{"model": "segmentation model", "dataset": "pictures of board games with random positions, seen at a slant", "train_examples": 195000, "image_size": 64, "crop_scale_min": 0.8, "horizontal_flip": true, "translate": 0.12, "cutout": 0.25, "num_classes": 4, "output_stride": 8, "arch": "vit", "norm": "layernorm", "norm_position": "pre", "activation": "gelu", "mlp_ratio": 4, "head_dim": 32, "fused_qkv": false, "bias": "all", "qk_norm": true, "parallel_block": false, "inner_norm": false, "moe": "top_k", "drop_path": 0.05, "kv_group_size": 2, "num_experts": 16, "moe_every": 2, "expert_mlp_ratio": 2, "experts_per_token": 2, "shared_expert": false, "patch_size": [8, 8], "conv_stem": false, "layers": 8, "width": 256, "positions": "relative_bias", "register_tokens": 4, "residual_init": "none", "optimizer": "normuon", "muon_scale": "match_rms_adamw", "lr": 0.0056, "momentum": 0.95, "nesterov": false, "orthogonalizer": "newton_schulz_5", "adamw_lr_other_params": 0.00089, "steps": 12900, "batch_size": 256, "epochs": 16.9, "lr_schedule": "wsd", "decay_fraction": 0.4, "final_lr_fraction": 0.1, "warmup_steps": 250, "weight_decay": 0.02, "adamw_weight_decay_other_params": 0.01}
Rows from block 3 of a small segmentation model, named by matrix and row number. Rows with one number within an expert belong to one neuron, the router's apart. Each number is 128 + 32 x the weight over its row's rms, rounded and kept within 0 to 255. All counts start at 0. Numbers have three digits each.
Before each expert's rows are labels from the 100 images, of 14848, where the router gives the expert most weight on average: "patch colour" is the nearest of a few named colours to the mean colour under the peak. Only what is clearly more common there than usual is listed. The data: pictures of board games with random positions, seen at a slant.
# router: router (model.blocks.3.mlp.router.weight, 16x256, trained with AdamW), inputs 0-127
# up: expert up (model.blocks.3.mlp.up, 16x512x256), inputs 0-127
# down: expert down (model.blocks.3.mlp.down, 16x256x512, transposed), outputs 0-127

# expert 9
patch colour: brown
router.9:152121111155181071107121140146101153200085130126143107140126171100154098126125091172171115025164118118145157133129171173116113170125105142109125090068226123128109158139167096135112148186093087110130135141151181122140136157101107075151146171128122118187112125115146156103127112113139104134100121085145105177159139136037069124161184154130148122102153077159172129118178140121084086156074
up.0:125094148105125162124137095107071130133189160110060028161175137137153118184093141178146148194123142140130131111194141115156107111177152104154178122074081081073145104129109121150116162094175074087143128165089198142146198123100166104082081129143134088189148060129117123203100162159082125110114139109162129121120175139108121162135111164132089095150198132106094123156099087152120093083136
down.0:099115182093112108225093106131132061158102125158059171126119148152093157138198122135133050106139154112182111166078097131127134181141163172119098123133154166116129114129147112153122122159089187117123161097149122124146161099155103175084130106132119105083152142130176106096143087057132140178119158078136104123134131137177136130118145114084081158101152128147150115136181151081096113141148
up.1:143073146130129139161101133152144147149064119096069162146108167123168119154083121051147092101070138156102145074156067134136139135190108074157109057152096101075140105110141170108144136096151150111134118116129148158100157083136154084093134169067074130128140102111122166118073131122129101164194162159153142120153154111126162087111184148100123125067184067096135063114134117170089208131181
down.1:095157203114073138104112080163162061151161139162110093133129128103132186092116113140106098061145148071139094141087180131159122124106104061093160100078168172141137137171117130123129106129060142149083150169146141135161100120121110165135093149196104116134122157163173150104134132137092112119042120059094202085178111131123132104158114086078143163151175117127159115111126150127154134107170
up.2:157146131126112157137080135140160189080115070129155145148133155186120080098164140197129092145124197097091090157110136108140130107086177076205153148141177081104115161081106087208075094113114150142127135146159101088162133110193100125116112073156173165157103134164134159157066071115068175099078093096135142159094094127124129143133108115101147173110096143105149045090131137078140134153166
down.2:172143108088073149074108181073108117122160113146122208117132143064120135135112149088108129079106136160146160087121121162141145146130057136159135125128105119133129109191126112057154124122174121160077163087151086133104099125095147185176116193131127130108149127126167137120149169092143129137192143156125138114107155056129156122141121149165103138065132126147131137130102090091123108061149
up.3:105076157150159181129184124086164098097187119127121058126194130060137087168135105144134149109094117189116107154162117119110051175136099158124150114129150096094145105126115128107152092149150138158096098162130208135130145098102093144076049144155099101134120076110090112177186176147108113113125156129163145157159087112153124160147131104110066175146077089186137072096143113162099125118165
down.3:129154200084087031071127085101153100155107116147111158162143167181131139095122080124122197129126134055122138137106098118129128123136097107127166153113065163101103127085144168110090161127144149105155097150223123108089113164135111134158240144088140155129151136127167191099098151117144154112132145133157125095107130083093142161135125095154195095122172143091140122150156141124143161114119
up.4:077139108114091098116126128130110110149090138185076116116034105109113187167109142113099163084079144160097125091210092108138139046125105113101082142113110100185155149117164123132090121089139177111066141158181162177160160214105114165121164165073158153104075109144107099133136105148103119128152127133119129143137129153147194137092132129126171170130111142161162098175108118199129103116170
down.4:165124105181121162122094160119143155079063145086129124151121106176163138179121138099099131131165057127125197171164081093180164199146151162087148156136141106100147147135104110144123084155089142147110101141121177108109106072174094090083129149199106123139157096086129131099104128154060160079094086080166074096124132094097140132099111107166062116153148162050098145128100201117136141107118

# expert 14
patch colour: grey
router.14:193127129120071142179129059111137089165139144116166141115103124156144121124149099130165115139115080133076158149171124102105172157088159161097106120079076147165107071126134092117090093085101109139141136113148181077132118193099120139100047113099126191112202159089092138102094140158112145154107069082118212102168090167117151114127158126107140114081191137091119126119157169143124201117111
up.0:132153151109135140085088102150114091122140083128133125149131078143153102084156134078109144071129082160099095178096122072108144124126131127106127120101124096067160070110189062169083096096157096137172157155170125165147119124122178033136128153131118153174159116085101141102096130056142126143143153137152149077131148136156141068191124087108155183127132124133105193080153119132180130137129
down.0:135080150105135151123189149120071090152137149066119139144128187134097132130076157118096114112124127086173134097136127181111159154143136105127081140152096126117108155128124091120143150155104125106078085164149146120126139112122104173124195156146186177143075104188132086157156069165139106143071125067109152153087128132181100189081146158139080063196130150150139095124101118124107116123113
up.1:124143150107130148088130106131178162091115133138133118178145140158119133117098091161090171115093172140139171132102120106161133089108065129141159080137130102080103151156169172106128150120118137105103122135116161133195149126079122148112131143119156073118141187137186131198122068095124152113123143066097150198093209128079122156091090123090135122201114101182155066139154122103155164140134
down.1:158130165093167057169104089125114155113107129092143103114106137101095113150131188147116160148171150157150126109126142125102076101160120108123155111066121129135116098031154134160149114151144061131111094116133135115023108112135121165163061109121192180115179124131114196087134152140060083162171139178169149132144129069103128134153112124155076092127154098037174117118143121068088192138127
up.2:104149109108116108117148144171133127157166154098153145125124163157146077087145194135133061135176135085122114149152194126145115129082092112178142090123125119149155106050113092148134116109063159109110068063145116160145072145127128152168117123131160072167150080138141091172149088077120165148133107101114083187094135172111111155128160116122111123071171103173190138115124112118124131137169
down.2:154110094130110113108134143124098101086117166123089080149129153148135200179155143142114151154121086128165095065098108087077150138128131083138193097131082165142124102111152121126130175165193115166169143146090134142098130124162107140127144108151107157133096129130101112107106118208168143076132142110157191121147113107077167073160107088115116135161131145111042157226113158148135067130170
up.3:156060120102104112149096131119102147080105082151152134117122135127163096097162091140143132109191109105127115129145138142142158100165229167134091099114119163164200169116135116169118136172155126151125131151100083149128060126123121103128088141179086144081146122109162139113108087184162158146093167141126124127125150104109112204130149097107098118062128070069093174096084131111122088079178
down.3:150198132112124161131117113179155179134153180090116127152144125116080093103128132116143098161108147098146174103130195095083094117117069126189154158067163163120066117163124141164140157143090086172159097121060157089121137114204132129097121127113134117122116092102150105160140147111103128091124120167087149133052104184186183107166048120142178115141149157116103141132107140073158105204096
up.4:136161139181122098114116161124095111160112127104125191094110183070111087102159094101095112165172136081104206122140193194140173101173123074084118150179089072098140116168163121173107096064140152095098156168139126147145106137143143124098129097120116199115117151149102125145146159084136125101126198039085135086137171080141172096132126140069130148135134155167111140114078102147137119145118
down.4:108169073091187167207116134165128143118128173088093122113145147174110108084125108113125177070078172106124081144100084093147143147140097149152121102150182113149164189147083062133172127163146163145159130083123085126119114124093093174138151127104144139117161092148109140147100116129188145162117069188112143169124085183149092135129185113162121106065146086091118110126181137127140159138163

# expert 12
patch colour: pink
router.12:131167109128142073109110146099159112105119202094139156169104161159116181104117179105120113189161127145089192098121037104120105135173138097087165153102157152084149127160171124115147149140126160177163169167144165122171074089138159087116115045084134109146181134122136122127134154145178154125153147088167136086151098085136137146180138100112094141157150160147168140096150162162183087113132
up.0:077158142131148107164112128109123145119092154107153186093098087127103150160113151140103165148095105129129097069113184148163122216132150148167144131116106134118122140138165116108188095159121102077130105074152132069105118121146122101116107166099103146077102133088178112150144146097140099155118167140091145113148108156143069133115134115195171120165050124141153094152159023123130207155134
down.0:144126146145169163121106109164123158153156083137156109137148064128151125133159129148104137087176101126120118103111091098177111113113166092103126148102162226165112098152129162134122129150176147075137155131138134175147148125112157100158138101069130062078158102102099118085110111124147093073143055059158103146126234133105083132155139145061067160077096127131086129155116204108125104163071
up.1:115167112104077125143190091106178144139188114151131154156086111082154139128108116166067131141167150065069176080160089107134138101151134102101166201124127128148141106154206128102136100102141208110188107173126157126103178175134157157099120156126130144119168140139096148079112059182184145122090137135214083122157116147120166158131127138065124104163106119140113147081118147038121108157085
down.1:135105161136120163132077178132034074083098106095103127110162109164110108134138108107125089144119109167214099162097162150156137166072160135128074099129152069080077173171074130155140139117080071172128075094131057119122100144196123091154111162123092108107108102173121144140127165105116097073162112123126183089119120126111119142084099106182106146109115162119141067160170123144148108160187
up.2:081114166142074160124166121079133149086091040055082129122162140105124093071124063096160162078152135143090120122122130107134109132093165120085096136147117135054095166125121082120082201116175140187058099131133108174144159113126123135165093128107141143175115140103149174156226160155147138098138121153162086132140073163118119074106194090110141140141133143142141216175141089150116149133099
down.2:162144111129135128125131103159135148130116121122153117060101102125100119177140089151081131124157188134168130111169124137127197112148166159177139120124140143121109092078201231110114076111128117089074168136161185127073118088172126097145131106103134093098162106174117112106033143035086196169100112119088101132128165163157141102130118135116095141143155158124115131103174183144088119151181
up.3:123087137100160147085110121160109076163126054134138104104113115162114162129128085093075096107038141159192140135097149133131150145163145081125122118120140186095106107126101113118172119141176141121113098084144171136197177120100114108153174148140155130114110059109108075144146115108130153141121075182133099134165115132140144107083114167116191147119135076108152074096167152172085110110169
down.3:120097165086156090154126056143137083142145162079065159113098109102126145144145145119153140180083103137114096104175108108117088180126173133181141138169146069109065144118168181115082116150165115158134105145110096171157146135115134131096096148110075135107109154118099186120178123178128119153170104123125105122117124177119110172175117166136121184182122121129092119163162115088134114106114
up.4:109144116125132203120099108083166093129164118122077116154094074091102097099099173137116116157163168091200115102105120147138155170115104111153120170177054110130124167064100083145133147102083177186112150099157157100133145167091128071172152177073084122095147187148087056152154125138134125154107098121072139175121144176101114123126108175139175105172077135101107149095130056058095060066171
down.4:144138111101126158078135111129083144133085131067158143140111122100118139146109085131154155085118143187123132200141131164103117154165122145149128147176163153119156088067128083102110132130210158108191107124125162149104072123077103126211150128145160106132124187113174177124088100139091128065125130082165177065154127132118116145130140162089140064093128124130118102153150162181138126099153

# expert 8
patch colour: green
router.8:131125079159107206131091114112178123177119177106159116184135161143123113156106143150144112155131098168084080102112079189166112080075122155171059050129095119113107123085152119115089151136176084175150121171135127127110154149123124140151186107176142154125144099063137143164147107159125069115125101081105146143180083117120146134141152110128120135134108096098094129154124135122142166106139
up.0:142071109105138151158124113112097089102112110150166152077089068094057113104120120097144157188129126133123152126176105163152137083150167081107203170171102193171130091118122134099141097087150126096150116141155147114105095098074128149092102064111163181095091163145065106129139141141176143112119127182185167187150160166125181111144117171170134148139147122086075124115141098110095144128153
down.0:150191095122105098074138144161188143154137118087068145151145151117183156120103127205174110070136111109100157129129127126120147167149092161093147126075060121075126140104175163164136146070206125093162186064103137114123174126100114123153139142165107088146177099061134068122135142183132143183161108130091121089179168112109132097167122103178082139158112108114198086066144119101161185173110
up.1:155089059183113111103115120066143114107073151093085146159122159080137110124136141170157145141134102186078134148095141106161179161132123151141107136127127160112112120098125125152083066154099109091148091084109057122083111091096139135130142096134153194080163141169099153217111156131151163072196169078118135108156128137119128079127115072129127131150172103068157141097132108189126123106142
down.1:188169172097138128177131144134071148104098152188093110121147128127074064082111124081116104181113101134167090127193187162127091085103150163112158142076164120157129070113132122117177155199075149168164129134178113133118084196156109131135099111120146125170092102118140134121111130132093069111121152138131126189165158129105120101107126121135104095121125140132069168131135118135108139113122
up.2:163132163099118126223197151135145159110146164078099139137146054126176109086150113106159179099159084128131096139107124130098061180170097094086124162140118171104164121095104145153155153124147121092123083124135094115092072149134146112140131128130153142097111177103134123107083142129140087139140090129090093119134168078151154088133115093121148148161155135181084135149111183122146119169126
down.2:065131152090121133121094151159101103176112140070110107122130172216173137160105186178129141124136198124095071079169113174142149125144133104162145115141119132170115140135150206101116186099127131156125145086170134130102147097141131060111125173068123141147124083160112092103137103058140085104133132130159170111086114133149121066126083135105075220116144093093109180113081088093168122136183
up.3:108142123130191111144171135140149165165091119102153109069115167143126121078161137144046158072100122110109127063072136177138183051122177116124131148105144109175090147128088194124075111110100149137075114097105100077086115148152134085126101121154094112139071110139144144136150172093135139158109065183065154115134115147131097164141128192173145164102187117147091095100101145099157144126097
down.3:142150113143134143157131116075179125140131154136122149130138106130122122080141109153174155120066158171132114128219090150099105140136139120179107118168133108094134155140145100118147059122120111120158112192173153119108196132118047113109147142092092137104151121073076180099062140123110096114110110130118109073121164114153213173089115132080084162155110083163090203143125146169089145119098
up.4:151111073109091159097130101094134130108132121172121123079185115150175106142140121176159133069097212114211130141114106107139206153129092189159066138173115133130146125138100120169167174179117082188095140141143083083115090124118093120167144148114109135095053198113151090168098118103132195136161125135194082111151102114074097124182128120087118158100083102122117109134123110133159145099124
down.4:207107190104142145161137097094123098108102128120081109207115134127122139157133105117147133109171078096083122133117158114165138117136152120110106125160174073119118082126163110147158182161168189115162097075147161147230153126116143079155105090070147123130186072093051163112121102206191144108121108130153144116121072155110117131145134120096103140145116098142152163129116097134121187149108